{"arch": "repvgg", "dataset": "histories of elementary cellular automata, time running down", "image_size": 48, "translate": 0.12, "norm": "batchnorm", "widths": [96, 160, 288], "beta2": 0.98, "eps": 1e-08, "batch_size": 128}
Rows from block 6 of a small image classifier, named by matrix and row number. Rows with one number belong to one channel. Each number is 500 + 50 x the weight over its row's rms, rounded and kept within 0 to 999. All counts start at 0. Numbers have three digits each. After the name is the row's rms in percent of the matrix's.
After each channel's rows are labels from the 100 images, of 14976, where the channel reaches its highest value: "top examples" is what is common among them. Only what is clearly more common there than usual is listed. The data: histories of elementary cellular automata, time running down.
# c3: 3x3 conv, stride 2 (model.blocks.6.c3.weight, 288x160x3x3, each kernel summed), inputs 0-79
# c1: pointwise conv, stride 2 (model.blocks.6.c1.weight, 288x160x1x1), inputs 0-79

c3.144 103:482553398451532519474513525475508392527523545552467384450483502545519369394413500439548543474459446463381516458473522486442546452499537457499501465406507504454420430430525523480456596591398509558444515386429527406493573519488512503492572425
c1.144 104:522544470458547548439487491509515428559521540482459412423426479537547371359470490471568555476453493458398475435462508446465485491496527497478518447492514528467417418443581495454505560574414526543494485442462489448477550501514513487512533442
top examples: large cells

c3.284 086:489469456465522478504475491483533460466477484573443476444414402528518381472454527434468423449468472437375513438396485450427565503515521520483504415455465481455450410462507444413455485518381491523457481448468517450486458436463456447484511392
c1.284 102:509453467523521514523458492442519434524501516507437451449420396466564380481447487494480439430421474436431508458446483431439532531445533484404541438533422498524464422421582450466412474470419520478460449479404524454456465438409465440513483433
top examples: large cells; 110 turns on; 111 turns on; 011 turns on

c3.32 106:461392453558458553442518506503538485511485582428463513466441496471479478480511378487430491502487496456468468532517464465538506533457535501465521436497497451404433452503574562514484451563482515508377486472460405426500453500491505402436483538
c1.32 099:465437497528449555472563539506568478523515558408457537461465541524453468509539419522436502525470511456500467549481485454559541499486517463496518442524471472381428400508493528556472453582481539502380506437474392460507489523508482397439484538
top examples: 011 turns on; 010 turns on; 110 turns on; 111 turns on

c3.223 111:526524484534515462500489475522428476473564460473498505518499500520374497545546507402472377572457480495548459515524535523505533572512473502521523367575537502580380480549516429553533465508553488516407533319447585470520523496378487527532460464
c1.223 097:489502490502520474488468483500392456503543475509511463529507478527357489534537507351484392523470488518551423528541505512494483554516494500509495404574569515586431494581486419561504413508549459510416517407476568447517502505415522490542427467
top examples: 001 turns on; 110 turns on; 111 turns on; 000 turns on

c3.25 117:427558555647468386491521455486429484535469541544525521549382441457523518558523561529537399516457535500548561530493474490490486591501487567480520481472529528521458443509471453517489522379508520515496553510486538466482488519459515466565384536
c1.25 103:447525541613507308486483451479408510525468540534541523536405426462493529530511522518545291536478506489536544528486478479474489549513495517517509505501575489537490500543517487494506507383500535535515522514448530483465472484491537482567389518
top examples: 111 turns on; 110 turns on; rule: rule 192

c3.180 107:486463480454438522524569441570475472488485519530423496552495451428427523551490452505497510488549515432449432524456467537485457548499532547421510536451458515528512558538495484580498491529516499502494492531519432494611444535479517470521509532
c1.180 102:469482470427441507546567369530486463494507499536459498543526527462423507515505452509517530558544522419446413513404497478453441540530491563428518527457481530504482572504471470586517428530538547483521472502511445500586496503518494494501487508
top examples: rule: rule 74

c3.24 111:508458556484426528533521429558520480551428389558488502499510490486525463497392487508456524460378520472570486493561478490397496539443514452409454530502498522475486507516503469519453521478524486369528469488481527488486385500479534377492409492
c1.24 103:570466506455468530539452423529533513536374401549519450523474487524482486456403520471483507472403484426572471479532533473414475540481523400440432542514545533498478518505504460548484524470514498411518473429413524484516360524461545424488424505
top examples: 010 turns on; 111 turns on

c3.278 116:483404464512520520508507417518488510500471506530529517433516508502497481473477438516541478528493491414529505402498523325508574511467504568467423566507414494509567574393513569522537509508512477511583414627460584531492454484549530499464448551
c1.278 102:472437481527473536498459438524527457490494500507510497456461460505516513453453433505565484517504502440499505388441508358499553467453487580475394560498452499517553551394562583496504537459507429478564428603477577577494481468574553527446423545
top examples: 100 turns on; 011 turns on; 111 turns on; 110 turns on

c3.65 099:502542464457495537599505462457541445512485473517570384496466504534500427373496449489568562467444432449432497502485516497541487421466532462416421444461450526492465450487495481422434543540511481435525524428400486483460476468491520532447506499
c1.65 100:506483435456456539533509400420553464475461504518516436468493515564495422400468481442561548431435426433465504481500540451541424462496565434382483520439455521496472481467517476432413557524480507441543505483459490457469470523480524528469475531
top examples: dense start

c3.243 095:570407419428456511514454579515521475499534435463493456495514597547459462464480499434520490514508573527561514603596449570472436484470533497417506518489475506524476405471513484565457455499494472494333444463533458406397504541456455496470438457
c1.243 104:549418437464514514465496564466516451509521400515517470515529567540515468482429505447522521471485551494531502601531494558505394512477515466490475479490500470547496372508475481550457419486486455484365478529526450411325492504425478489474452417
top examples: 000 turns on; 110 turns on; rule: rule 65

c3.207 101:503534421448473438501445535591478596422451512480402584540510433485484425423499540520485509490458432478441518555434413452458471503457519501458532516560510501534516504468469457491485504482497532391413530491537396484416501483508544411428499560
c1.207 101:544526443463454433449449493585534542371431491509423638500507484547499462467495543535497510505444366469437517585441395473479409540497507510489526491555502464540531559465453464429496502493509553442481450548529428450467488489516528421446483533
top examples: 000 turns on

c3.190 092:506533400568499464404525504490491537475507540471552549527436520500522592546499494497481489523594682483428478494500507534509462480538469550301483490499519502480515461481532546401729514538515525426507499450493519503605477536470465573453490513
c1.190 090:461537389542483479468499513492493528491470558483529536523500484502583600515493508504527504571565655478416427537463430519503465472527412539371409464517508548494543506475549521446681481523476514417498473450514420564594508537422468559463510495
top examples: 101 turns on; large cells

c3.60 093:529480541462483503414473451625512477587449377551450525612494473506596496479466537538599522511423569474505564534496533478605544614477450513432459519470496533487550446525430490516477535567465428387546539533491512511525454473572586539507409507
c1.60 100:498471550460486511452408491568520455593419460514493489550501473504528495461448496496541525478459569423516548552470446483567561586521507419502450510466499528421524428547463468539465476511486438424494558467450483475484484425523565537505437552
top examples: 100 turns on; 010 turns on

c3.240 114:605499435504487495551476481398504514465488470505501430539480467518543443504400487524487461497481410463391528527473629545424521451498540503420467490522534396437488416541560584385437508551471518438533535415424544475498467513545488482498395470
c1.240 104:569498423492479482530547460428520541449466497504474429550454501521508491453412478534457415504536452427415537536485624487460500474552537478434475489534553387462479453498523570369469496553451484438502494425419527435484444508538477452468419486
top examples: 000 turns on; rule: rule 71

c3.86 116:567492455419526501548516532519531538492491464444465540497522566498506491497505441454325521499486512458474511452520441498502612367407455507530573536594550427518475530502582423520533454509480450505429517445545470452507534627525483528480488525
c1.86 106:520467460407552479524444508525531563473529433434443517525450562484503510485518428446361517477492512382504500486499484514503594415424465466514533508580537388478456529475550434510525445504482425484436525429538477506484550617515472503477504495
top examples: 000 turns on; 110 turns on; 100 turns on; large cells

c3.166 120:452481450494445494554461548568452487557467446462502487420546572500494499468519442476494566558468495492521442519537433553472453448456545465502477482524535464483484435519481425477495497489555484468451507376470471461448499494528471484527503525
c1.166 104:414463516500375476580434538530459508539453441528521453423538559522487499491476469446492552570486523479501429498599443545469506458487570460501470470469538467493459446568488391462455479480519434493505533334472459431434515524507445478515484515
top examples: 000 turns on; 111 turns on; 001 turns on; 010 turns on

c3.35 120:326509537513517497558478509503488447536486449566499413464427491509501498516467562417524470464456509457490504423467591386499600481540531467494502485452518526554480502497511470481539515554504493484553465459379523552506503459440501514526477531
c1.35 100:377492535516560523574505522469498411587483453558494481439417473517502502513520558440497460440462523472508486397479527415532543475518533472466469492512489518585491508479516488496542512525545480475506439439447537622516470448452476515517479550
top examples: 011 turns on

c3.256 096:424489501536512503496624482541420553454496487453530543526446527500480535491544479601459472452536490369552555528446453505538487521559483670531488559534529527506675567531514524523498471510586537497470513565513536583545505561529469510486497663
c1.256 099:380481478529478466467571505508453504462555519454499517534461564524509521490529470598467444468561488392556522536418519467487499521499470668519529569563511508517654541507493558472501497498533524473508486575457510584489461501527492452483442635
top examples: 011 turns on; 111 turns on; 101 turns on; 100 turns on

c3.259 103:397549426387537514510568466455513536528617522471486528560503472438451471453507448534466509498505475457491440471530537467442445500497499504474542464543478634516464496485520414588519522591528642467482489534519476468416455501383530498504380480
c1.259 100:438512469460515521501554423484501483501616522494479533537474503418468474442506511500482505478482435457501449455491558500390424465453499403368520486530519583525477434439577431564466541573487598404511459519509458511402444500430536412481366485
top examples: 010 turns on; large cells

c3.97 097:530578440511503461453499494577464481512529478514467496552455468474456510592496510518556508482513431545512511548519553513546457563571448528503309514431492401508542551603469546467489429472493503464503513631485416470406436400614533461515519481
c1.97 098:601526469502457501401484500593478527476525497545467507567454434471453510546473512517537490478484459575537507535527562527496468534561474478503338487471488426469534548589573559498511480486508535439533464570489423413434426402618539411487469506
top examples: 110 turns on; 111 turns on; rule: rule 228

c3.171 119:552457467561449361511476504501391521515407516468513530498535498491407522445485379509300480555446439393497520538490495468477479477435522566468534418536527450443510488481517432469484534419445533501455558358463527553497544503490393525567560565
c1.171 108:548416464532456229526478481482343519480466502497541546503527511519420560501450394510309417533484493439494519536537520479476520489438513502469519478565527421476506500493496470466476526453481515517473538369450526561522550491491397544554542535
top examples: 111 turns on; 011 turns on

c3.215 106:542487501534403425465526507530457559474422461474521421444500514481570484572477511528505490482535475495493495515482466515466450542489523494603458530496473501450498522480471465539364500394559418597465469516548468468502517526483496476548520506
c1.215 096:523471492527435399493464503519474556473386482478549445428503514485574503538493544553484461474517477450470462537461434450491446535471533491604485546436499518434478543471515431499406555420577365566499450517524471452515496511480526495582552499
top examples: 101 turns on; 010 turns on; 111 turns on; large cells

c3.244 087:509457532573457445454468443454471586522479565490492463461482444439394524496495608506502299550506490559485521525473472472492509511554546516543519459509586466475483403398542537503498480514508459487506483473434430492504495485488474471448378548
c1.244 105:510460521520404396472467422521446594492466580505508486457458448451411491466478545524500282476501532517518507525489484471505554518505457506542523427528593466482501446443533533469517456461483451512498469466413445485505465504504493462467354546
top examples: 111 turns on

c3.249 099:393512502559546506500563460493437484477520384518519427463316507479578508461478569398501430495448469484506395489439500455495552466572550544563501461553491459589481523456521454479501444533518505519483386437395464513542545511483467541487532491
c1.249 104:422488510568528482481495501448371523521550410492534485497338477457565498435488585441492374453433502487486460457499435398475507496546570537514537461553500442560479556413526460507478542531495493483530368423444456528534547506508458518542548478
top examples: 011 turns on; 101 turns on; 100 turns on

c3.202 110:484514524486552536490578445477477509502560508534517430488511438449512475568477590484585508463498497521515542530508574455499548560539438402500357528399483555534511530511491543523550443489491499538506469557507539522499475371495528503543449487
c1.202 117:507534485479523517477521437477426462502552475456484443495498428392508461534492569488558483465506502515471519527481559492504542546512431421472319508353480535516494557537496540488535461488478476506521421526522525488472464357478550522510391465
top examples: 101 turns on

c3.16 102:419537470453539353473481366535506591425458512432521580618564501476566476474590521398505538461528492475458350545469438545493535585481483531529562523531517474563493516523542486452543486423539469475500541518530432446477632520554563501512473443
c1.16 096:419532468471503350453449395524451492421468519465492561589554500475503447456522479447443515480490437503460393536453410520431530521443495490515582515570510462532454476517507452445482518399502497483476492506547491416463613491551571471530457379
top examples: 001 turns on; 101 turns on

c3.165 091:533431435512486456570557503535509486514435439525444487441535509547402496481497495489444467573487431507446508518442501545474509498425624497517472582528437529532558494417447422468504502409534488527466446569540433504519490459492559437550554467
c1.165 094:495497487485490449546515487521546428479423454465451538378522530565399538400497482452481458554470419515486511522521486461496491518454611569526422584493464527568558508470429406499491455407532446550481385616556475512485489449457531417512533461
top examples: 000 turns on; 111 turns on; 011 turns on; 010 turns on

c3.7 119:565529418500516514444487473493517535496568492496540474476485475530519483525448482516488527443535394467446553443462573483434504502497533491521506501535500458492524499449473521407397525557403536520499479530508570500499421460549574450476456449
c1.7 099:561507441509499544466482465481528500482578492445531426471505484533480479504457469515515530421541415463477551444517561505444532528516541486502533468581482488480516511435521530444454582571416486524511484538430583490508431452565575484469418460
top examples: large cells

c3.101 066:510498511514451467540463446525511497507392425488452534475392580545432518505521391518406453642473462407459450454382437456500463564482476504481544555400520403457462498550458528447546465465496421500503527499480480524509486522492472570468530553
c1.101 096:531539579531407526592540449554517437546389415505485458444421568569451478471510431496399488569485465468492455436415527495494507532553512487558508539400562453484504450570457461455546463503537400547486505429541473557474527515432545541534562550
top examples: large cells

c3.137 107:521552465504492512509503505515542435474498547544520520513474565552442407451539574438470549518353470497446569563490480480475505528410555515447517496443445508479491454482521511550437537486480476449429519477440522408505475481467542511519586484
c1.137 102:521561480505555503511531498523530401495471545550480509472475546547455405430530560410509538500358491470430540560469515433509477553429533477372489525503442502505497482449510490548462527500491506461432507531494501484492438476438506482500541516
top examples: large cells

c3.175 124:474473544494521510443476543535533522508523462491534443539519449454528522454519524362509500474531553511494535494515504425491554518465528497541518463513497569533427538420574492544450494473486544496522387480492372424509468454405325502488401430
c1.175 107:481447542483534523480471529508524498525526469476535511553535461465526506478542519373516515464542522531538515504508491438477524533470519477540500462490492564543370557443542484538463482484496545490514356482530376372503483433383361498498431377
top examples: 001 turns on; 100 turns on; 010 turns on; large cells

c3.153 082:516500571506510479367488446504474543343493472510497546464529518515581478553399503513464471485453552536448457508496508492510489521500437545472509551486528482446451532474495366470598392482464491529537426468565469499560514594550588581442535474
c1.153 098:531548539500546512389539456432479554306538459456530532515537518502557481539458477514467470458489492478488464529503505508542543516523440540482511542539529491545492590477544390486549452463538466467558443526515451517568462582558558538382505501
top examples: 001 turns on; 111 turns on; 101 turns on

c3.263 110:494506511489524463526570449470451515456512612446566501542540456505499492468584564388603516519471530453500463535420495528486513466530536443501458492450505491434520503451426534542454575495525486417536476513478382502434372401555385471509453450
c1.263 103:479494507467528494510550432459452467447518569385545496537545444444528457439527496424572524500434517430477457530352465519495488459525531440418450476422498453481510480466446528478463541478484491425537473480443418543422388386566442491517474481
top examples: 000 turns on; 011 turns on; 100 turns on; rule: rule 25

c3.268 116:532480507464417514556524512530560484471492551472560457543549504483532519452539459478566539507534493386538543515520417500466398505379522504515492528448374548457473517475490515505479559475525510541510544516544477468529489523467508486538517493
c1.268 103:535488507481430502543549549529585498478428512517583513554537473494548489488539469481596585509514497466522530539488364503485394518394501473503496504449362529449405505495481507492503580460486499518501528508543446479500512542497516510539485504
top examples: 010 turns on

c3.74 081:413549533545452489544506540613538472497459484479432484512396466471521505476519415519464525510416552419523486427499522431463521530500550589454530580493494537453578506546540547517439497508526418492598553492492530547491459503603508463469466643
c1.74 097:425488530563514513558519549610548451548489540543430489545425480538529564520474475482443491497434533437528461387515559437505571540494541561422544529513488485487555480506555490465432511488482455430525554484443484555446474427558513478492450612
top examples: 011 turns on; 111 turns on; rule: rule 136

c3.127 094:507380512494509492456430509474569547432537445572538528506569555507441492471515490435514446512511529573509419479628508383503537488409480405463500506472467509509407461429519532497510398480463530502523405509480443430492527487441454511474496404
c1.127 096:508379528489531512462458559445543496491496460569595453472593550508499504472507535437519466483499520579513432495621494444499529492433474392500410483429436524530426481487413529516489444490499510529519398563513483412471530492458463540508513391
top examples: 111 turns on

c3.117 120:505435395456526535482465519480536528486537538456455535535552438470512503534519466551400488472520507512528528478493440474482499457392450556521539501546427453460501506421574337562476395440491547479315453489505479529524476587481390501461463578
c1.117 115:480428459504546527451492517457514512475522514438436554497542440437526476502516396552413471483475464456558515481502452453446496447359462547457523532554462465485492521435550328544453423448508546413323436473521479533514459536444370474472474524
top examples: 011 turns on; 111 turns on

c3.250 062:500529426520530446524572438498499541509475529448464478444558478385463582541495471499577526544515523534527424455410474457534475489536467511508502532476483566505495508519580549481494467453505477544462531479455548528524446464512491497496398547
c1.250 099:515511503397525508537518484472547473488486517446542456498548480505434498453518516503506564584506527573583468493463391516485434507504515411549578487456491563486483497576512562541533502414541577555446517500538513488415500524533549508493517514
top examples: 101 turns on; large cells

c3.155 105:471506485562578417470480420446434487470449477477478521550476443438467515541558563437492509462542423500434406521470553554516560512539406519470532475499492423530519479490543520439477451530456531479501522531452384505476561480451478491488439539
c1.155 101:397518478528611501411540512460445457521439523470478506502459454472495526483565528467425485453504440522473397545425563532527589513525429518464518499585497453526516477554576454491473446520496589470523474525445374516498528465494459495534403532
top examples: 101 turns on; 111 turns on

c3.142 097:500433508479460550417497464558483495529453526473508505430411536444535477497390449509538482434480506511457506492525411433585511521526487495381507501490421498455491492542477483592527462529492507471491469525533405477524504584497518570491459504
c1.142 102:489431527526513510415479547529476322554524493533526472440364531426560410505424478532495462496440500480429535475474556429522576519521475545388483496498382437436453473518514445549513469509453525407538468486504471506539483601577509469495477486
top examples: 011 turns on

c3.151 099:599525461427528456497437523544452601474478523438472502527593516536487579513486486432468530583521504470557531567565517528489440479519560481592486488493614514506492486571561501519557443512456480505439565385542379456518548551536496552510523460
c1.151 101:549563465444485393518402506530430545441408468425460507546586527477479542516512484474436519581470473484568532553581471536446496426485520490570470482510554491476457443569533525541523459453457497463454556372557368446513533580519451516523487519
top examples: 001 turns on; 110 turns on; large cells; rule: rule 67

c3.230 103:462504492500531530484560514473451419574525522440436423393469498505513467416496482430549498463414412475507402506468463455481448466491501449435480462492465531440466433455453417526423506493573445506436436492430491537451473462507537435520535443
c1.230 102:461539464517476519557546533478503442530487510424472418461484525558522458418486450417487489519474408461470396459396464498546474434520511491458479513514468462382452406485504439497451443463495463480451451490502499511478491492504530488524514453
top examples: large cells

c3.181 082:467551471498445456539561507508520525447465413467430520535471455502547419479472465513506540437407449472526439450484415503425436462469451451407528498534500559513485478467505485522448446450503568315494545512549520507503556519485497428510521474
c1.181 095:510509472527429492561489452480501519491426475477428475481492509540525440443399548465484563418399385467497467519458474492489505523488524401389510545537523546547522466485530450520440435493477552317496513594534523461452488536501491452587488468
top examples: dense start

c3.114 097:443481479495530487526410504502365567424479481451538588477504482484458503556511510558428454515493520558526524509524454588535450461524496371546527421498504529508390403529504544546521472504504414537381530423644531437504461507494488495522520447
c1.114 105:524547498486511515508441557509412574431425469479449537506551512487407550525482473561383478494483512549500527516488443530562404477504464376532505455518530491520396420535585536497498515526472366516339536357582506441482412508533502472508527446
top examples: 001 turns on; 111 turns on; 110 turns on; 011 turns on

c3.154 124:308551412284539483470518503541502567534467527404542536544516532475500469473491538539502613499478523472523479569480402514473526511491544488438503513501505520507514552464527442474553494455490561485494477514563436489474544514535523494565537517
c1.154 110:376526371291546494476469516552498551537445524429524533500475524490492487431501528501540604471458518400494480511491416495460549486438515448449521503531488501473489523436521462457536522472487531492495464485531423478460535527513523516578489495
top examples: large cells

c3.160 085:486490481506461466593549415538516505532529521510442528553455511554438438548501505536524457461511552441476568508489455604458454516462536533427466538449466480508517430502525500468461552542443503487374547510594530590481422601355445475557413553
c1.160 096:536457500484440463592532451442523545512464505550452535569526526511436473557503552519492460447546604450436514533487468605444439564434531553461493538467516486530507524499535445495466481524483513497371523485598516562459370568416384507567495528
top examples: 011 turns on; 001 turns on; 111 turns on; 010 turns on

c3.182 102:493538532509502509576544439427486465541548550556425402496471476497386422563478548423522476467490462531628466449508464514468540511517495460503459473465496615500492561451388499550433531546524517603487463483427494519429507405419571552489503412
c1.182 103:448517529538486486519515477490511492529553524508421454499465464523421454536466524389517476409491493532611427482502485528466546521476459468467485508478482580506487543478428484538382465499463487539510434508433505499435500403419570561477450426
top examples: 100 turns on

c3.214 119:434499390518487454382540457507397532545549436527475519598541517501458507535479523510531316465532476515454493491441538463457529488565524463515467489540547418547437486502493487480528479578467547444501418522474525440531456473533575453516432491
c1.214 104:413515394462530449357530483525405522552563442506492546600587472462429462509482537527523331489513486520504483466546533486477521493578539472491434509564526351565478496515469486514528443595483548446479400517471517475525488436558563430512436486
top examples: 000 turns on; 110 turns on

c3.109 120:482459495441486481440444494516546508379465511372531417544497408431399514522480438542350467519527502395548520495500480491520515396506553457554479475488501423437484473496501556511467550547530444506514478402450423476480487506462472438324505483
c1.109 110:465473507458459493449526490449562482390445510405509409516479432406381538495515465546369491551531500374521514461479461490492521434495537411533529440523481442433450463487502526517448523551485448500478489411425467477494448481442485452307496482
top examples: 010 turns on

c3.31 105:453523519428460553461543391431538553537385479481484512502479564524542451503363468550525545473467456461426483521534487476504418500495434533538421484462494589451480489503475489471409506444427448542504459478509507447468526540492560609500500518
c1.31 106:432487443412438536454549388396516572512434491441530463519509557518485477388368478521514554502459442429434483544570437411462452494468419521504406445480483587443491466490481495510441497430415417512505402462468508425432557487497565563490470473
top examples: 100 turns on; 001 turns on; 101 turns on; rule: rule 115

c3.241 100:516554435433537576533439486536538555532553481438490558458526402334491532438480501589555563489535514580567525475491458487549474507544411521510501521492516533505477508476593494458532553561466537534492489554523508432425491542553553544554485553
c1.241 096:513498438442533588552516493565513535541561525420524548459462430351548502454457522538546589429548460559580550478464456494498505524531461512512492491465502530515473484439577525482534556557424533521467510570507529424402522557579579515564497542
top examples: 100 turns on; 110 turns on; large cells

c3.99 105:534508534512481493446519539512461493493548477504426481528469512512533427520479501519528487472387564513474588479488530521320480539512478528405503534493517474477509508500525495555388534537455542286499493511516521463465449498515380410547405490
c1.99 098:520493516507471512457517519496455497477546506462442501481472543511543408487463503544508461459399581504461651463505540501397472558545531556427558507507517517505537480487531480560422597555504538387453502479509571487457471494535360482568349531
top examples: 110 turns on; large cells

c3.107 074:571471564522534546454501495519542568478539482544572545508539648545477560530429570480488503519531514594501508548635587539449590558470456493563529536566497495584481558488544538402521510466447557545549470530567494507524568569547479482473542534
c1.107 098:489537527489523515498450547404528533518466504582569483470516738600521511569399575467466471488500484562490503486565539507520588579495501473511495552534557455589544503535474519429552468537475539531491496484519482536515600495546448524474539563
top examples: large cells

c3.105 112:415419497520483460435443423476455556528445456458620545491563515436479496460498550486533468549487510506611515505536461503450510471463448478532443468453470527453470568502519531509495433378537547460512477465556373487519537454425384522479460474
c1.105 102:414424498502453480407472460493457580546495455450599581523514524483491473464531500474506484530517453518599511553568478504423517478487451546529469512522486536428402559495495519485476426402528570493511466459552392465510520453459408505490458473
top examples: rule: rule 201

c3.121 097:471534497440479462595461522435461526537547519441433471534556457460505498437464444431494519470486576491549487438440536514417533483457575464486574472513494639443469447469578531538441547538593564514458570478449484438432565478407429520482468462
c1.121 096:506502490511545464574417527476463543486572524458492405515558493494532502434426439415530547502505580489512514452447540460430534484432517467501505476527427551478460453497585548488522561543540553511535540469496481377399537496485414548477495417
top examples: 000 turns on; 011 turns on; 001 turns on; rule: rule 111

c3.199 098:546474417518501514441523440463489404513505565566542462539542480443504502479481527405533487507497445405438500464495505387533499540448556514460504417511485483468401511419540525482510500546414493580444487367381520394579536531487552508525583465
c1.199 103:521470404546535499413546394462492453502487543554495464509523462418505478481472489433552480534479420389445491452477476414512482568445549464440505390518467472461439522389521502465496489526336508579495464461389527416599529530476521497485549485
top examples: 101 turns on; 111 turns on

c3.38 109:488431546540504520441536443514438442561429455534479443520487581536575476528479447436385456491452530524458483469545539421470580429492460511481496548545549499518487473450536537502497509510496501445563467503443465515430508535584546496465414559
c1.38 098:506458532522465508470505478524425416525441469499480446513497573527568513486493447384379434517482525519466480475528546411491528407461478491421463536578552448547477471476480538437425509486489464436532497515506457523458529538598522458445449537
top examples: 100 turns on; 000 turns on; rule: rule 93

c3.27 079:459552450468469443495469463527537511496537460469472554457478330413470425490564457520515456537480504440442528441444476465469412494522503553431503508521479484391517498490503481500495537565486471418497490452493412473463429524563425498488343547
c1.27 103:427512445485507502492548503549533467508536511461485517527480380388449454474531541464480493555449543454504516421472460408454396488532517526450541499514473517413525470474603485505486551593536488438487487479444468487467470511502497375524397504
top examples: 010 turns on; 110 turns on; 011 turns on

c3.46 093:563420451363538517568458437518480460520541505498554470482554515431459520511416426464466501466556553485515442468504488490541550469427448463409467423522435486483471471501494472492534483488525450524470514506533434514484481546390399574486485501
c1.46 105:508407483328541542544523442482527477491518517462568499540596547432483514382421361419502542527548517513475453467547462498517483427389433415462497477535416548449459442479475455443507501471489475512504501581525438409478528512435435576507507430
top examples: large cells

c3.75 104:392504455505503440531447480548496570529492535475511580463529368365443539500491503550451452484493529492534513527434476485513516495473508451509535494549475535502469518475516485481576442437506541488516526509549530504460463398516495486573494557
c1.75 094:415535460508491423547459527546502588546534506544491565498530339366444554479556484560486460447494568545558515520438454494536513462465467458530558510570419484501470500531538466493538430421514483470502568509561523532458524435550532494628499511
top examples: large cells; 101 turns on; 001 turns on

c3.222 102:499539516486592474629453507381483486556471457572516431559514487480562464542425548447476458453494540514438462503499564559451531472504543499534532404511500614540407543512554445548481511503481578512404571417503406492513485535378335599474439418
c1.222 102:437464495420578512572503485380504504567538453579524451567506483489534461489454516419524497494497496562460461428494548500483573478504528495526507485563498594509492520436544410557458516508481592494412510437476407507518466497418393572473404427
top examples: 100 turns on; 001 turns on

c3.261 097:505487483509523401545419458429517526457448497487611462476552510486391568508501532420480465495559528506476376466545533487569552448519423517470512460493514444607478515473504479459555486459510505524541499463456443521476547457400416577500443442
c1.261 103:486480484495564434517488443452479536518378499489595467514576546532475542439554515414528461517537555544506370535509469489557551463463385528474508444439539465585455489496518462462549478413515544497553488498473421518457534405420414557527439388
top examples: 101 turns on; large cells

c3.115 087:578526515521489435454469504490500581414480496447429574319522529541414610468462485544505479521646516527505474483503511475550495429500419479629492510448521549454479498532469521520575565379513414622512473537590460515529468502486536589451510507
c1.115 094:628568483545484475436447511476516590443448467471436497385511516549454562470477477534592521509598522484460451489465482483496510364465397488569508502363516542474491447505523511526603570396482440586522500507571422533565485565444566546488512520
top examples: 101 turns on; large cells

c3.246 097:569516490416430486567500484356498505491486612506539508478505545486522506439515412447502498447464465473436503425516571489516524516409419602430551484539520531439547447509524568408420550559385531561528589422452508533454523574527483587534482631
c1.246 101:540499485468343500576463500349486443483453581445512454452515561504527526427507403456509494437476472490412489489498555535543529468442438624437555490498488507465498447491535564360463500546404502534537612432422471498447506566527483570514471592
top examples: 000 turns on; 100 turns on; large cells; rule: rule 53

c3.272 108:488462537529540457533457497439488474410479416469569436418442468484453499425465508451528438474494483477471463522466491387478504480483482418457486423511472460510402528442410326477497461484528427431566430484479438394531463396452404486435398419
c1.272 094:531432551566514463492500498520507517405482357471549428429499469504488454489451488481520482485475508493455484574469425381512473429508509394465456429533453479483392492438426345463512512486529400416584430497598467423535504413479416489454437394
top examples: 100 turns on; 001 turns on; 111 turns on; 110 turns on

c3.140 120:456501547517424502503559415450464458522419563505538481519521551545498528507541424448465501540520484561480447507589485487524501432520448540531476484477499542512550526520428519473521504484537468412564523545450495548446517417629550518506367519
c1.140 103:475484559507465502510511418478454453510373547510530435515483538532449523492553445484427491554496506552480464512568475465547501399542442504510451490474537531488557540534406549435500523452518472402586516577464506538443498392619530515481443510
top examples: 011 turns on; 100 turns on; 110 turns on